config = dict(
    logit_normal_time=False,
    beta1=0.95,
    batch_size=384,
    epochs=19.1,
    warmup_steps=190,
)
Rows from block 7 of a small image flow-matching model, named by matrix and row number. Rows with one number belong to one neuron. Each number is 128 + 32 x the weight over its row's rms, rounded and kept within 0 to 255. All counts start at 0. Numbers have three digits each.
Before each neuron's rows are labels from the 100 images, of 14848 (inputs lightly noised), where the neuron reaches its highest value: "strongest on" is what is common among them; "colour at peak" is the nearest of a few named colours to the mean colour under the peak. Only what is clearly more common there than usual is listed. The data: gratings and oriented noise at many angles and scales.
# fc1: MLP up (model.blocks.7.mlp.fc1.weight, 768x256), inputs 86-171
# fc2: MLP down (model.blocks.7.mlp.fc2.weight, 256x768, transposed), outputs 86-171

strongest on: coloured; noisy; dashes
colour at peak: green
fc1.411:101113142158118005111125105084133115140129130125146141186112175148096117095113082169136124166162129135041203153104100161082212098100127120103144078094142117106052165127165156148063166133131108089133141128153195180182162120140092133116101161169125093120130151
fc2.411:106101138168105142122151106096140100088075124166118094156164182147118092119124095096083126109110123100198136114155065103097207119155140154109108140153183088185176100140122130165188132148095137185090123065117135059116109149105129149130103160114150116111126089

strongest on: dashes; very fine
colour at peak: brown
fc1.261:133164121157111116152153168165202108132153145133032108123070086105139120135141107139100150115144119119074104103139103091190141109097151161132111105117154120130106124136145127123142070125181086111187088160122164055129098141138143165140131146123134144124121181
fc2.261:112124155168133139148135104102112065114129146136177127112128180133116083147158124156153120088115164113128143135130032121159137145084073133136103141148091120103135137127208106133130100111153097126132103073096102116160150124104189135124137128085168189130140182

strongest on: sawtooth grating
colour at peak: brown
fc1.568:066159131109129147142176121134077104195174169180118139176117100144112186099129146145110127087107121098131175141110139098162101062105119132140191076153147154108120153073123098140094098172119117168189115103142118103144117131119096116160144163124156118148152070
fc2.568:199133153116118126152187103154106171110123096135095153143198184112173193135121110131129120126153094126148047118100152106122121146147080116113093134163171115163125141134128115145108115090127082129142122186188115113146158091169112122166086124146123111092102098

strongest on: very fine; dashes; filtered noise
colour at peak: brown
fc1.145:080067123144140104097156158096108162142123163093121112105091095091144155069101135205129106152091116104148218148069102135150123133155147130133090085111106098049084146111139118133134120111150165106150133103093152112121095150117108122099117140095135120138128180
fc2.145:110182132122096109092087056164132145201160090140107117122096165179149149179077146117131157131142136112119031182103117129169108177176075113126135171111099109160102123121115141121136151144121112125178088131153109125178117146128132098122149120079139107095125209

strongest on: coloured; dashes
colour at peak: cyan
fc1.67:147157159148163157123092165121139134137102111133117130090134109105110117134101147129126132134149141095167126175132177097141129124143122122173147094118122222142093024144115178093191091155077179091118144119169117145131062133085189136117150137220149124148110173
fc2.67:136157164103079123165094182111144105091174183148109128101109111130125107136150107139148129117127114153123134141132210152141152121145150126088163140122153119158062223106255163118059145152101093095117086145127144101108137143196137103117144152047121167144106106

strongest on: filtered noise; coloured; very fine
colour at peak: purple
fc1.593:092131164117132102151055110086145147070148079105103160183125152137123139134116154163118103174124139143148122194113035154147113123102132115137103196158121160103174126074112144148117137082120111154145141145126118082097141139090075146166196139106143133144085129
fc2.593:089151135137105154059088143128132146136112115161127113141092134085158166116131114139132092163104104075220147102109051124144139093169117111140115235164163135124167131130199131095141098100155135128168116104106202170169099142106112120107119116107139035190191123

strongest on: very fine; dashes; stripes at 0 degrees
colour at peak: brown
fc1.531:126142137108096076133142183074110102114134118160113132155158190160119197106065141163175142078135128157125159130026127142095114113167150126101057144070116142146051146103117126129141161165125143112138114158107128164140111124108183093140089179151136115109124101
fc2.531:126124134116152171113115110198138125093121138152131113158067083106120183163099129090111139173104132154110106135046152135096105085152108123164086103179159148089105140092096117097130165093106145139155132144121138119125163114092193064132142170201077125074134087

strongest on: filtered noise; stripes at 15 degrees
colour at peak: brown
fc1.304:130129127143183114128105123142140112156138162147183105166079110191140100080105145161117148184170128134160167116041139112134134113181113122155112148118134099137152121136152094116123154095115112188093055138144135125109122097122087144140071163133133149086069140
fc2.304:137158159139110138075153149148112118063138123178114104166139167064102095167175128108100164140103139186196103133076096130121133183166152133126112144134181136103136134126156103122145145138085151168133069093138133126119171120119130079129168142132094139098161122

strongest on: very fine; dashes; stripes at 165 degrees
colour at peak: brown
fc1.451:133141064141130167178126125089127157142092125144147108143110150106114100103112176135123117152117125129116149158135094102152101157039116135135121123109120113152121138131132149120133039203101125167159148150255134073179089138085141126122180094110109091106147105
fc2.451:123118128149214121141178132151150132090127102137093150114183094086126126140158143115141105152166147109088053102176094111131147073159095104110143096139145110090140146147090120134116203110077159123121123119108083095061138129125084126144119152138146173163148170

strongest on: noisy; dashes
colour at peak: brown
fc1.515:134134138092113053112088073098104146116128128114105133112150106134111106134135099156076127105147125102153112155110168092134086140118121151211136147114126215152142223215115196110184134080128154126121159094128149154109045128128077130127148085121091138136134119
fc2.515:141153110217147137104145125126132122176078154130149120084090131141140139149120139136180140146120125141103099190115135090122116144123165155099095135121123076130143051079167141105044112205100144152139128156115079083105240136144089092120131097185126124154142135

strongest on: noisy; sawtooth grating
colour at peak: brown
fc1.254:125152143145127146093140129118119148136120092117138129094109135146125099127136137163128152092168104128186106209116201124144043069118115076138140101125133123118125204148125121168224156143098134087116128183116136118131164121124163119154132114163104132095140114
fc2.254:121138190147150128121128136144117201123144179103130103074160139100123117145133134121122115195126100150101166251095207191114060055118115068154114130115132136128153088117093096166032155093120134038098121099147142117160111150106156119149106099144126103185145098

strongest on: filtered noise; very fine
colour at peak: brown
fc1.458:121091099155168168093120073090080167128173110123112170148131085141137102163108127144119139063143121105165036142162190113132136160107198130098110136112192184108133120161115127103095132090142134131151144125138111147082192063135060183164120148152162113134100164
fc2.458:101199077145119129042099175181192131130112145142168165072111112111105088074082095156122160091042099134145231123157128158157105179116111109145131114134082109157149145168126129124155111204127125071169104132180140114133158197160117166113117124125176117166109134

strongest on: sawtooth grating; very fine; stripes at 75 degrees
colour at peak: brown
fc1.456:106148148174152150076135164108144118136117123111132168139106117171106153084164186157137140172152113124133151143151153119152099075075137153149097082131084136134127122154079112134218170116141112142141142166112131115085132095165168117139123143089092138125112099
fc2.456:180084149150117094126143071182113095125147121110138196136142152062207125165130184138111156069105071105134064139176098103130173145068122127077166122160140109170150130129186102098138229124138159130118087119077133118128111156153128106133156151109084141117155092

strongest on: very fine; dashes
colour at peak: brown
fc1.542:146138083155163113125181140124107141107140089117153116080147092111123148113098092148066141138128163153138127150124162130159129159140140098128154175148161093112132107140144103068133132127093092072156136160175127105049070129193092129125113163150116116119134196
fc2.542:137147112136101106165154095161138149109122152097117070155090145203144145170131166123193155169101147141160053090111116093072093130163181164162145130119077067144103128098126122158129126180149068087116126144153104134129142133124156140150141115117159156125108221

strongest on: noisy; dashes; very fine
colour at peak: brown
fc1.547:177130109129110095147166161147128127139129131140104136093165152124122164102109122176136145111118153164109154120143145131120127091095141129094121092116112080178134128089193182127138110075138164103131145184144116029127154139153085142114107199082138121156125158
fc2.547:097108133243167153126131163119117144129107146095151130119119121116145175136107145069117101108153140156179102111148143148111132084113127122121175153102094150115138115141157134136115123157074153092121115068135167176134131151118138132128125203146131105141133178

strongest on: filtered noise
colour at peak: brown
fc1.722:109126150078197108111131223071125105100186176153159112191104168115135123102071201152122145111166139115118086171122170094124115143109115128121140098093212146125123129136148147086126153151079123134091163154086097105079142123154143111161137211138114109133117155
fc2.722:122111115100090158116141036120148120115134144123168114187145120156135108139030148123158148149101118119120121153098145077133126171125119141112189150158062128111103133081092128102126138147091130152083156116138118118128108134125154132124143186175087122127167135

strongest on: coloured; filtered noise
colour at peak: red; orange
fc1.139:171145147094076137147150089130171091103132158147137125134112147136118112129127123121153154175123133119152121177145095099098140188122077126139092176122142118110136121091119088143119158149136171186132118057137173157132138125135125120118136100159113134102124114
fc2.139:090107101085131113145053127141135120157130139162107210148141107114084145167121134127104134080184156150150162131142121094120139218095178125103120084133095131167102100089143144148136113075144146134107164146101097150130140116132160125107144138140068142142130198

strongest on: dashes; stripes at 15 degrees
colour at peak: brown
fc1.684:118091141163075148104111129113069144098147141149116148113152151116158081102117132110156134048119221111149147128176114150188107123119148190142157097111096168126193136121173156111180120111065122085139121091135112102136099136156046101133122112155066118100137108
fc2.684:116147109161148127078156192109163104184161186148143190172124136111174096134130115140132160109098188082175124164118140145218142183132067125114133166111145141204140123130141117134147125126122126066104115171108142122091093162100145088152096128108125111148152110

strongest on: noisy; sawtooth grating
colour at peak: brown
fc1.573:131141120169147062053110132119118096141115148123161125189168141102138151113138126124141151133135120109141120053120129131180111080099121094154121064140131084140141164204106137102192161082084131149095124152058139113120186131101095139148103216099112121110129125
fc2.573:094103135185096127054127140135116145125123068166123149186087121135131172144078179135106129104125132124093126072160122098152138072082122095079110156107122114130090101099099106115067184183084179164081090138055153124137095115088103144162114189185134129143171145

strongest on: noisy; square grating
colour at peak: brown; black
fc1.208:169115181130131136136168136155145133157117114102148157151200130086096104135127190198095148095146136123145098135105205111137117132169114136153145143160164179140191145208089141125154161142133131240149145176149102130095175133186109170136103175133132090163151112
fc2.208:104136130100130122138108099116093123116093109066106141116068158165106084126164184085177104171116097153121102122100229163111109074147178127156133147135113122140120115135080138119099129064154087197139131094087156110114081130188123147110123151138107084139152110

strongest on: dashes; stripes at 105 degrees
colour at peak: brown
fc1.238:185118116093100107131124087087157116134135061183113108105095169146172135093155141155141150101113093096138161130130165161183125123139134125081150132110135102131138111125167114104134106164136164108173156148123168103144164128141186196129187142121114148115216149
fc2.238:142157127132137152108122178176053129131131167175095104157135079101072155195172131092119149149135095098129103116111116119165108114152097141147161101180123159141155125129149114106127138119116171135202188124118093121140107192110194154113076130109131159142084140

strongest on: dashes; coloured
colour at peak: pink
fc1.47:162179123100131162160141159130087107092101166150119139084171088159139121122066176079112129176197103100142172171086141107113131167119150161104123159101120139133119116091142153099110113122128135064196154108111123144198163130107179114105121153166138113153169121
fc2.47:144100132129126163101112187120132147087113089106123142124162122082090124160095157133114084128094128136180124120114099134119146113159115111140163092122126143150107121146132181124127138135085126131176152146130145134154134116124152032097130101138109154127152119

strongest on: dashes
colour at peak: brown
fc1.519:153102123110193122144135139108131160109078117104161128100138124142104128138124109159109118127095165164095070102156182176146136146148147095166175134112131142136174127120087153178134145189131104097143153135118141161025151124170130111139105136191127125109133107
fc2.519:152166151123175124097135131099188122137116136158097141108118094145182113147137093159082131155147181160150139086183136160140105129167087145116119107128132129102167134123125127086123143202100131095096164162111115135113127110138077084129110059164077172148125070

strongest on: dashes
colour at peak: pink
fc1.615:141104128217065150105114141107138131113168182088100116171121159164123100106139130117171142196145104098146130134172122120130170061126106139124100096127103150148145147088134056146128185138132148200134111107174124130116115113092153097163140128130153120106135095
fc2.615:141128168193133129110215120107132174133157105073198110142129121127172130132173103118143128112149093097119099137104155120116123064128098128121120137109136103086156134120095122136127158130116142200118074129182181139134124110131133118157132127114154104135114086

strongest on: dashes
colour at peak: black; brown
fc1.232:080116108174133137137099130104177132130139124193103189148116136109113088149102159153095120143078137146142118115195072119106172166143101115080099134144143134125098172141091122109117139164118134210191120107108096092115083155117150165178091114168153118132166097
fc2.232:152098159151156132099112182137158105171105161105140089136120104120152164122141129118110171152081156044166102204135099174181136144109129119099159156096126096206160116122127117130104125101118096108111141162100119142078139124109199133149191161101089112183131125

strongest on: filtered noise; stripes at 0 degrees
colour at peak: black
fc1.255:166137137092165115151171087104191105140135166126066116132134142163091127196151117160138133130147081157098091129096147162121097108186091162105130120034166137118093121169113181134160085163125105203114177125166169120124141207151118132097135151135196083080083144
fc2.255:154117109144107163142095093193153156133120103096115187112100182144142118131150165146113125097153242126122185111083098168083116130188086125127117141112155144172145144159148129151123116143134150110134188137150128146114111204109181152158125137116160176133151133

strongest on: filtered noise
colour at peak: brown
fc1.77:135068120098130125152094157083160069143106197094139115177123177134157051140130098098176197144122105185125127098152114137113130070151162110116114123061192184103134140091127139155095143110106158137122132140151150142145130148171152121058121125150166122114093155
fc2.77:106145074144127134164156113184104068110103139065093117148114071121122060115123118132106203143095131198141126138120081134096125099155087121132119114171115091189167130170140149143152111122101164136149116115145068102126140127149112147094135147132168102152131163

strongest on: dashes; very coarse
colour at peak: pink
fc1.660:182128112093093152161068129116182087101148136104027103161090175139116167092115133115113147121151171157105115098108168121195166096174065134133052172104089158068135133149123127129120165146092143110152096127154118108136174154087115147204142124133176127128113146
fc2.660:067121155106129117098161138145123141070109090133255094123171114102162112156103114122154151148106174160089131111107128115201126101165207126147095114176207156206119113121092121131141189144125153141146108106169130117128107102103161136184140112152114090121144134

strongest on: noisy; dashes; sawtooth grating
colour at peak: brown
fc1.348:141112109151103106140086145106128116128099123099122118181122131121125115129137186154077132178110118122116117067104097134122052154115132097086057131127101219133104145111145100165074095079102152150110157137067132157118051134090207124120141192127110121120156112
fc2.348:119131109141153155122143116096135106151060160084112143138117107168113131142143184107165084099149122138154126118099082144118046126134135096179090120110110054127132108134107150178169090157133155203132163130094125090127175103089193119116129160111134122144104114

strongest on: coloured; dashes
colour at peak: purple
fc1.648:108144159127147107097159112152133075140084093109097109107127120118077135136107188190175103067144118127100101103125125148156160117139169094106072128149159067137116023125127160170091151131120120160149111105093120115172117129138083106149155107070121158150138092
fc2.648:118101109149143128099141120182142166123108132122107092110131141118036137134136112140081122110146121135174126127112137153135154149067151086147162143121157098110132207131065128149151118139145122127075162148145086131170077133138100142102103082228086140129144161

strongest on: coloured; filtered noise; very fine
colour at peak: cyan
fc1.392:169173190106080093098119111074123144128144144125089101183205141094155115162115075083064101121171123112113152100131142134124128109104144106143105159137123118070199158144157113121101207152146130115148169064146142164125136107147095163161144085131104127112103111
fc2.392:160139162136138163151127127163102135103087137135128149106112138143101149100118138118133079135180095121124116117119142143123109102166065115133140103070083194144110130139167122141134248127118124141081127184162157120090110105147206099150182131139105103118141169

strongest on: very fine; dashes; stripes at 105 degrees
colour at peak: brown
fc1.471:122110125148120133151059089140136113161172131108089121141116133132071101124136146114164124109058167197162132143078134181108154137146150123143091221155131134154123116081113147158123109116127138123137113065130087102141104115113112112076103135154136089174130136
fc2.471:135133125117143084107202128132136120148168135106135129108165131136172067142123152175082134115164189189117114172049103189074147141143129149134096052163163117064143143118104109143133102149133141130146095169123171124139152145106106116081154150178153096131131129

strongest on: noisy; dashes
colour at peak: brown
fc1.640:135138124145144113043135154114141123131091105111133128102143165104115145129170116124088080152123119143145154141110155150163076132144131149151143163119158170196102120122146135130131137164143100147170114152077095145105083121255131133123194118151128125144140093
fc2.640:138115129082140092039120099099118120119053138120142108114120108193153118118171130158152113089141145155146132131125150082166113154126136126069143101128168073070078118140169146166122153110101123145167125098100215134122157170227153123112110117085115114142146093

strongest on: filtered noise
colour at peak: brown
fc1.442:115157106102121139098126159127104162122108036111140160137137091122115147107141116121079125133150103072101122154214140140139140134132099125095121121214164114119127130181107137081119068162111095104129092193071119136141173097170116075185170137158061196150113200
fc2.442:122109164097133147094123049109152155104125160124104160143104199155182154119151114107150118140111102070142147158206137087133125156068146160133148103015132126096094129131135131106142100115124096110098118093093110132140097174119130064181106131142055165105202168

strongest on: dashes; very fine
colour at peak: brown
fc1.160:110156125149109117142103114118087147183183149173167114136097132193100189126129102141106162164014121091155132136083124133106136141106133104150125074068159153139153099088168154117117147107114149153081140083152140141094135184108125158093088140133090092155188131
fc2.160:086115154142135121107139158118145129137128098159066095177197126089167167149108112121118142124204161075147124164091109100132139141105099117100119154183110097109130123123166165119100126105112165129082190173139139137119146107124084123080168139123167066111070130

strongest on: dashes; stripes at 120 degrees
colour at peak: black
fc1.266:139095146110131130181174142197156139120077111159123111110150135142109152123118087121098106114135008122174150113138132156158096159127104133099140119076196102149113112142099173129122085179142076195191145139117210177114112134126129154136120145115126089068135106
fc2.266:182139125101160130198130079116083113170143160147156055111047049125114145105134094118101118126058052069141083159144133142158135125148119146107124158194076137111177134119133111118126104147121130137108096092089123131149134073145076072126132124118120111130126129

strongest on: filtered noise; very fine
colour at peak: brown
fc1.375:131152174146141138104181109151144196189128131085181119149173163059130108128082141139110122119084127173104093125106074127116119138200161136122147074130136101157090159128113150139135139140131126127135190207154159148113132147113127142175122117199186138182134171
fc2.375:142159164101100097122085158081120149148178141113129130151126087206098130095069107137082110173110194122174097111107127142162128127160068140133132130092116141151112125133089140115147112137136124100162136095135115128125137140094196119156085109125080095140146123

strongest on: filtered noise
colour at peak: brown
fc1.276:126198123123183124151179118108113144153162122151157149119157155089085108170110139127103149094152101148078148129115157188117104103117158147148094090159150176120145128066110124116119131152077134144111110099159133125151149148115109149155133139100182173133052127
fc2.276:060059088124136100157129078110178162168147136131093100105124094153118143123046172152090074122153136137145137134112129104158137104139130117116133111104131101096163133138073141116109144174133149149090118168145138132112127067112144127088089128113088154124143087

strongest on: dashes; stripes at 75 degrees
colour at peak: brown; black
fc1.518:158092151151120142127106117172179097138087086131114073142180088135115164106110121094221084172046144137164147160099166071135111126146105117137115121095123144177206111160104200093118081155118073153134102157173125126145111129137083117121139104148063136081117150
fc2.518:110192183143132130075083168101084133163133099121128173120088178152124122073192129118185181142158201085107157163125138139198127143041098117145171065183086102146148134158141108111125153179077136122134165137079154134098139074129110191148111118127182103130103093

strongest on: noisy; dashes; very fine; kind: sawtooth grating
colour at peak: brown
fc1.751:133120076141118111140087111077097095097188172124128139141118144150130107128132079146170146135127125146108127115116050135105130093094154034177170120103119162130120211038190086045112133144161108113064145111122143089125105130142068137120055182148122127095152133
fc2.751:125132092133131144128148110154118131098170077117155155160139103135116097140148095113101138124126139133148122130134045135108130065094108012062157147148126129101124048192181109027145139129181132114102151164150130137151137139115127124132148185139129142193132128

strongest on: noisy; dashes
colour at peak: brown
fc1.269:158072107098119096151104107108090150139098102165109141067120128130140141109106143104136123106120134117130145113122174130133118141141154221077097122126150101108154064182059131203121094118129102103125167182087142151099109129165111148086144095122121121176155147
fc2.269:119173124125141130161109145108131216142137190191123083072129130121139148159106131149157125117148133087090109147126216157146129144167138196166089134127115118110122171093060129199126108123115130144138148098146110107144122124166093110101132039124120139083126124

strongest on: sawtooth grating; very fine; stripes at 15 degrees
colour at peak: brown
fc1.492:122146121091138142147115158117147119129066129145170159172133147130118122155120171143121118113096095099127141090146102186150102167142150137095119088133149151156166161148071165163143154141167171163153190129173155162037133146091176137113089134119144101167141107
fc2.492:129138152131178155118087128137112130118090120159130114136088119071111119123144117116033122118186156122113161161194125138136170119106111122120126125120123158094123135135096163092126132047140192116110194087109157102114128096137059133129130124143080102108149043

strongest on: dashes; fine
colour at peak: brown
fc1.685:105123105127127124156122113123143206095128137073167063160112118081172122101121105128150092126087073141149135063125175136137126130102142129118107054131171115126167113066176148154124110113081092145135132164164089155062096159156097162173147129110103147156160160
fc2.685:136112128140067110124081182152123151135125136157153090124139147159074094157134124086119075079202059189168078095142119138158120135099076126152106192095100142157139116118128098129127124154130124201130200092153160129134148118140139188179094157125121170148128127

strongest on: noisy; dashes; stripes at 135 degrees
colour at peak: brown
fc1.325:081176130031136111094128134141156133150137113151126131120116154108151129139130148114125149075138118123131124113115100124165084137139108096106171152148110174120133033083129121157026157082217103180168148116132124241119078150209154132108189152119177142148152130
fc2.325:172081112000108152100111133120118113138156118129112133099154119173114132133113120184102156119128115142164115071093065105111075110130146069155127116099156102131136209143142112122205136142179136154123118129163150051121130132169137114133080126143130109104137095

strongest on: dashes; very fine
colour at peak: black; brown
fc1.489:074134072193134186119121154098156135133179149123132138174109129142111133121108138129139132122124129128126127129153083083188126114172106107162192080137099183141133123136149088123103150142119135125189110123074151207143136146137140156142193080135101090175159153
fc2.489:155100103161057120105173117083084127069098129051100117085138097097113123141069125094116104159148118165088130111128164120116128136171176176155180139115165154078088113117145145144147134177101144100175085126104130165139115127080097123132068121109102099100069157

strongest on: dashes; coloured; very fine
colour at peak: green
fc1.622:173097162118131144104070139098099169126091126174165111122148170117112153091136130105178099074150121184153148098115098079114102137110151122134159107092176137142128128110143091119104085130119129088133070123099131140166089109121135131121161172152107124120167122
fc2.622:162134089085120137228148153085153128116096121160126096105145135152173080099112128126140180138159122127102131136182166087113132101100098129143100043091079173110119118142070134131109172119151169102083130163094134138143124148146129130115161107101127141126115137